config.toml
num_classes = 3
subsampling = 2
final_lr_fraction = 0
Rows from block 6, named by matrix and row number. Rows with one number belong to one neuron. Each number is 500 + 40 x the weight over its row's rms, rounded and kept within 0 to 999. All counts start at 0. Numbers have three digits each.
# fc1: MLP up (model.blocks.6.mlp.fc1.weight, 512x256), inputs 0-85
# fc2: MLP down (model.blocks.6.mlp.fc2.weight, 256x512, transposed), outputs 0-85
fc1.231:444472460519501476550541443538525530484529520473500520544497423468565473517527481497464493456414507473466486513463463526518425486612555544409536476538489468539518441474560480503505467581442447482439393464531431533476504442469517487431495490591558524490530453
fc2.231:562502487477535532523493518412443598453471525467526486531535487505491487537436558477492520479544478496534489424546519486529512476414480576474542557512518467457508529517489440471509486461500531531521453495421488498639563470470499506531514523474510470516487463
fc1.232:439540499538598470500459498496499477510465495478454561503491463585517444450483511453442531466540486505506500494454536471468542560461546538559525434459546461577509529550536524534471493463467509542486530450600515528546501578565516498511505545468507444498474561
fc2.232:520513505461350560470437551477497505532484551457434439488519552428478526556549386478545469545491416517543546587536467573531538519507442458471488488481483537496511486546492544446470449504502531478487459527502531474474563504479478555490537495513493551489533438
fc1.233:516526413530522491554479440493543448455479555530515445520469446508468426513558496528538487506521507534513472456497480472488607556534511477517472483483453504498549522448482456548432519523461459461463434460470529479521486508492489489494496508580434541543499453
fc2.233:526525455473460479511503489514478474448477507493521499508544483553459532533534492467528541491541525503452492466514562540486485492567546542463513427518507460571421458537467502462502467496488401472577469462467480481568490489512557432541473560498450580489510491
fc1.234:508446472498507526494506472462447558559522459484470519498516481519520529413472483524531494537489503517515445522567507435461451550488497500472483410434555433428527550544449510517539476521492520557567492426532589428501572504500546502517499566413453498556516503
fc2.234:518513449423503486584487519517523491481554519448545469498478474494499485563500404507515491524484536484557543478391410605540534459524488557528553465467540452475511522522494517503482437530454472536532511480499409513479502462470431556514543454518572448462387502
fc1.235:510554485561441511430477571496554506504520518521550508517488494483538482489465511525500551528468529439488520457526452532515423462499523496411486574469437537511497527484514476521493470526500502485459528544477485526504440549436516481500485531526484532539482546
fc2.235:516436504475442490551432463530464463484491512516542458529517490473497580488439541461571443433530441495486509550511520524471525489515479471477517463471575487513489505561458475482522565457475504447541464484483490450508483456504507540492512413550562543496521494
fc1.236:478556541520474368510548489532569508469451499535554460457499506449535483522499552511489536511506413540474481543522511552489555482567497528540422586530548439532469479575527456473549450512456494494465538516535453478482451493491511480500442436486496501434485484
fc2.236:470491508533529503448502441490486496497485508496588520490465511556506559601494415494500448495490577543523521534541420455573500566471488476521461527503539491453527499499521526486459485508506544462369500454463527487486512552521503517459554515491477456523452422
fc1.237:500465505523450406453502499529478477574457484490495506506444521485491493461510530491464475497506478541500555534469477521519516471517493499501562531526494490490503506511447499403466523516533476520596554487508509475525487526538489557583548593530495497459485418
fc2.237:561552463511449560529507511464465499532524524504495533557531560510478530475552519495498551509417516449486497464507512542506434520507530503488433573523582517498475515470584581463497504464496453474489517511567527495529536488477503451437467491492487500483469538
fc1.238:526559569480473435489493467550536526563455503525500444481524492505536480470501520429526478510464466541485463512454443487482510545524428537455546473475446425526510480499478610523436489477520500480575549524461481492439541537462470503528459504543543469488528458
fc2.238:538536536528540475435498514427524523495551549538495522552497571524487563551490486540505451522537506454412516517473523544484576467556530428522499501534477507468567515581452427489508467477431512516544548513443438517580479501488535487475446448549435567513454491
fc1.239:473490473532478494494540524537478461505463527410485567534499468523488526524455497463558466543492510536483466419536555543515527502543438484444515496466489510476506491491454551406488466440557486497638571500465494473537504460523506491570471456523493539486532498
fc2.239:571528489448502459509520562495506595539547567592542482438507454422526405517522539500433547560521492503491494545438450453513501504479539480618501599545503425461507485478495558502549455520537469465487489480505530528503471506526536563500489513552556440534442500
fc1.240:457457502526429432458592470481521541597494489454499544496518526493567512468599439498495554445541532493380502534498483453512478450469496527502525491495382500485448486492507538491454516466525528524505552474501501469446502447456516499562559454480480464469457455
fc2.240:498439453554485475500495532610541532488467499503463534491532489538557466497527490487494493468490473449495461532514525415432482497543483485553547489415506534501501527490476469483500492524591493494547592520553475518513480491543543484434473606447429500460490427
fc1.241:476479551532355431507467545493554514489475497484525487472455419392559468551558553562495468471506513550468556480521501540460531549472537497538523478453479502471575544517484500489417472521541502532565481549442522454509511425457489514451444521556497557430418534
fc2.241:398477452445467480426429505483437518525487500537533470469521440549417602453509518418536496477451471489468473499483518535568486514479566454519517519458570464468484531582501570551476533512480522437487491551583523519523575499549469511471567461511559472565448512
fc1.242:506536529451529467526464437577453559446503517459465489430545507443505502521492471509454513444560476506549534421508512551483490468528478551476528538495533483420455460539468532456515433538458512500565432481475506455565426483540564532491538561558529508472421547
fc2.242:506527433552494445549530551457454471541445385489585491477550433458457533483591493434506552430521507517510436529482480476482549502557476525499512560561491556509533559513461497487422527442463456520461513506432508463499522471494493564476532398474535537472501525
fc1.243:535544510547524425538535452542533453581468518440478421526490480453556522474493579436540484474522527586546484506525530368512512520597517503460534518466459546490529550469442494493503541435483530566562502466459460434500389406492537487476495473487459487496566490
fc2.243:435502522485442487457468476561495453528481449521537499490563467525493511524488445480508524515390502432460460516510493494518500556493535519472461410500556503555470549450481510506425549466591498478430552502563481553499555503513533500530513433560504488523519555
fc1.244:510536536436442481483490520484482515501479500474506512488545408438552521545604525486485479561467488551412471525442505473480467464501501474573474488431443575484430522534472543555541531510555553487472501518570502575476449480529520447471591440514479580406490527
fc2.244:552584431530504435498484471578500447464463455481517514489494462481501520481455498521487487467524445451499499469598445517532510444498508547532522510479537490496438489442470506555407526484484476449426507542535537503531462532522563556499554515525561423477514413
fc1.245:481427501460467505487562498501521502520519545464514475525431492546515483485530493495494534455435560487500483445506509494481560515496542553437452413515470476473441480525552499540443525533474497430551463438482478486477510568484443535500489525460452457474587524
fc2.245:577507480550506527527516589538510464603429484526510461548511535443465534508501568521480483507499505493444481454543470433511447502506541460513501501516451534440478519460499548503492451459525560574524514426550632534488453513474548490523518436478487536470490518
fc1.246:463491464503468541516550505545565501480546409491505436448508563497565443521474487473520438472435503501430543500504476490529513515503494437537517456501510485576466516500455492578488543519497524512511486491464440521532454464457456469514503469560424494515474478
fc2.246:562508551473538461421504507498498489550479536484543482485486418439478529519487479481442461566529466487563462526503530464497447455525525560457484519512529465436557487530535584530541583461473451476484545463479512470513419528468535490491549446500521469446510533
fc1.247:483529511516499489492520508442604491530503545551463458509524504461482568492481457548437488547492515431529507508565510530492452452466505549503538519563506517450476518487509497486497472531546532493478525512507503500441532491474554554451444546531490533469525462
fc2.247:524513433492521477495528606439546529455451410493552446495500605542492452539497497508585468443531537547470514428469513513520543474527547511465553536516483453556459536478476431474574494512502459474538489489493513442506506511485461484480490456416461406494511465
fc1.248:556588518470534474530527565557541510488458577516501487516558468511508458576488553517503451496524532494460523566546534452473540463456516599427517519466459508435547468490523518452469492437498403478443512514503499500427395480529506543512462469553486430476459478
fc2.248:483489474523418526465491499497541506464449465578476472508484485547415534522525492525547576425512506528521509469460507431521526520553451431491469530545555506491503604508520469427498501498464501510507494550467485516532488550440545419483495483433494453520497436
fc1.249:484493454561454566549446532451593518546473533504534480553474509418491582504447487532485573539488574483517518512555515475542451477518514550448466480473479490459518530501580407511486511428510437457537555483519534462449544479451563513456552561503466487487534539
fc2.249:464457498408492494495486489493475479461472524489620531500537455556489461501501532474539437457514501465605502483563488498445486487493522454534528493544521522471507565540502557434520525464467521545534506519521409512527476434502444531464434475462567487443474482
fc1.250:480445530513532540447465451495495521542491470498564475464464429494496484462508492452483550450526537448504539464495590497541528498443534508487527543498572474473420525464600483534546541465437513571483515510457459516516471460553510499515477517583411536488457506
fc2.250:532443481486478474491527475526534512451579438445481506466549511499515512467540548535566469577512484433484502509436554463471536488538481532428452482564475484542522510512474490508517437579527514475479489423514587551450484452506507480465485451463545506540532484
fc1.251:538470603492536567503488518560552482535532591448514535500456563463540485510567496501554549495567526533564520523531482448548454511516512541490517556559546513482477519455516432424555430478489577456527504549451518513504475507463487477415459506483498422454419552
fc2.251:475465479492456494491485450521447493523549454532493492627531387456489501466471531513507477512453492527511460565472571432475502507567528500487497431482515465536523455550564549567484563510442426553515498462547514455456525472512470470535491530483426512516545463
fc1.252:431526430484540480522500443517457496457536552540461532499459540452532495513463492523429528492440557471536458495456443487544467459490527527465550501511516487479522532520512473475539478494443566523463514449502550507529508486472504499533547551491534466464516540
fc2.252:486514457498561458486503454510485429492609505495433452505544452485545467450481569461449492524532461525534493531547553542523568467496485461481463477530609506525531490462476471478539490489521517455456464523474488460555453480562621503494506492529549525522550514
fc1.253:476472438482533600488580451496542492536617465468517436509482520532514450429488505519575529511509488568490503473482470500430513527476584481497500509451534495532500503545532457487496485525486535530451497500507496442437452494520581473566409511509496483474449486
fc2.253:528444455577474479484524527466457534486493510504532477596401530432455525488449491528460500463483482561538417529518522527468483520464495554510496534523496485452508465487561474590535459453544528497494468459543459528571474444514518460553542470517584531513479436
fc1.254:486426527542545548508531422538462415567512413515428493520484528478533492487467458436478561533509564501531450524441481544486480473586516499510415506519510485516525476519516554553470423536488511483497576423412580510521462482613525469461478503482518430449405517
fc2.254:487557492455550497515502521535499492471483471423501464495468532457485602612476503628503496514535496452549457500504492496512465483462480540442489500500599490559478483514484503467523525492504466548509494541519477445442481438444502563555490496596528466493497456
fc1.255:514521537505458468538577424434501477532482618454506490441515543491511470545431494484538555564474533525452530409539527509480422538534412443459517523478514482525478428497501527519476467517558571491562462488479468579497435547442478564541458462556521484423511502
fc2.255:436488549494453501499566555520509508447432487516477508508532536517493450418478491482547439503466523498564523473510466478485504469427530541467469499434556501503550485437558443531515500431486478500579640551535576446521445523478539508492571515465485477494489547
fc1.256:403505420494516435473424480524517495584459526496522445476475490494506560476497484487473580476463482520424533445532497504495509506537497494526492528469484544513502479460448405477458557519496498524505536482551555436485536583497537497459494562502510490477552497
fc2.256:525528509502488501553449579469516539482479581529514527496485540546611561530513466462507488411430515485489486571462503576464487526539565516470480476499489531529423566390555525498482503504511517480531580477512531489517475482530410581441462471483493518453450541
fc1.257:501485468537542449511526499474422551485410489436552517459480597516559505493484585529471477549490475437610530520479529542523547432460463484507478550524486466535490498544368508506453467497550481454538602478552516482423498523506471495466513531519506485488522457
fc2.257:520477458499485489442454480443467499558463455450491497503521466525493483446457496533499476560478498471547507405504466510508405472451457486542523471513463554455466443469490538499512494486547556425568459565560486520458497556511416446553550478506495529505450461
fc1.258:484447532506516492567552443480561551510536521555481443506492470426590512505473472459503536548453504578433577465491420508487474472434520486526482546504573502507448495531468453474564522506514475484504538506473468461465540526469506510555505464526546452513469488
fc2.258:514494446518463547452487460562478496552474541448481587578458481435526443535537498476560475477461531483494507592466565487502519541462547582469502439497476519463503539488506512465479429487475534528540459514491557468555522488488585465535487533505523559491496516
fc1.259:480451462512551511542507557519481523500582563594459463467451496488532502550445469444451493465508526532489518621454478494531534482471456541460511556493567436448464486547481479469486536474475546512513407553488461493456538505529518537545493522515486552441487524
fc2.259:414502465518449518508509460452497490596523502473445489482507504534462544516518416508545510424534455464512463494525537555517569553478551495578490507475535558488451504447411484509553495535553516523443452445491472584541542500504406527564522541520489467510564500
fc1.260:479521497538451415497468581501420496453524465559512520492484531504549420513516514487515525569524514552491462492559544542542552513459521457466429588508449465489507558488469530471560474466495441494477513561540475581511435429488482513454434565464529458581476518
fc2.260:518454459547481506532496437472524472494432527512522501567482411537584522487455520484529526469478528486473570530517440517463520503532542480487505483535513475448476445461516487503487472511429486459489472522496549478500479443494442503546461479577559463514525434
fc1.261:522503528486507468545521521471522494457530482495411504515404506531506476514420536524524574559474532463566543514514520472454491474519510477447455477513515562506574488466467481549509458491522538554546585482459518544557592467496532559524460489503502485504535530
fc2.261:512503514543563536488416539549556515451425426571513460505496503510448528563469444511573557443446532469551464549436457547490525554524478515528502480464528553477445454530518426471450471466494507456472475520445459585452473535526481487521453493525496544493480551
fc1.262:478488575473539525576548465549528605447531484472518565418479467569468443502455461432549512471502506546446428518443541533439449534529477457527568548494507530554508468516503422469518501548479540527458520472457523411493563505481468495515452485517549417506495531
fc2.262:493487543522460540433453573468442465506454471563468474529505558486449504444483525499453524489489559517533585429574589472529527448497485546461547429513503466471496523536542464515522458531546505501495543362479494545484490495552439502464542518480447498542503509
fc1.263:507491546473483473534572494535514494512464519538462557572469459436459453508556461473474461445445494493498486473463513434506426520475495542435499551502492476451570475517462488503448502451517551471472486473583555426458526449513497534505508449476522499474517541
fc2.263:529518513568443516472534529545511497516509443489526511426495519536527450519478535468530501390489482476516506538511516519560480475532515487431518548492496545503495550529549496557542515449473468504499487546434559517494474527519395539519483496475580510466495428
fc1.264:509481485554426505569443519474453540484509525498541505557464568462578474440474523511445435471444521535493451422498523474499473479460429574536519467476567444461465541491509525448517484603502558511488559517496505510524523545476474555492598461473492458553566497
fc2.264:413528555486467491553486444437433431481518449532541551471519486478531506450460551467471489453555511490535498486473516475478554536522552519560477564480496416516545463558465444511482457513548513521521538523516461500502538433464527535483526490455567520470467487
fc1.265:498495520457493509485501548573505497633479514583554493522519471568473472508536504396509458500472474549500505476544566530529522583551521456428521519506545473453453506425569473462534440472394525571538492557500530518509483493465497524541517489479521471562478500
fc2.265:498480488555462512539518440481546477518496523518514464520494448508547475529453527478543495492490554476467550387516519457506422406488508463540552457474442545543554532510542539509501503508514549505562487420441576497487474520490482496510504502554546454467451507
fc1.266:520478497442472464589527501556513481502514514536535540482494518542568447532510441512537502550494531428489491498468521507428515442524522477503506480490513474476458574483533527610524520483495529503450518477547498526540440379510486482461535494531485535440467487
fc2.266:514569510570592533446476464488444494508460497555538477405549493528468506550479526525502525443440536584493492517453445537563464456491550527508455452543582452499540476538477501494423519466459550516539548530440489510511457570490472410562520493490534555530488527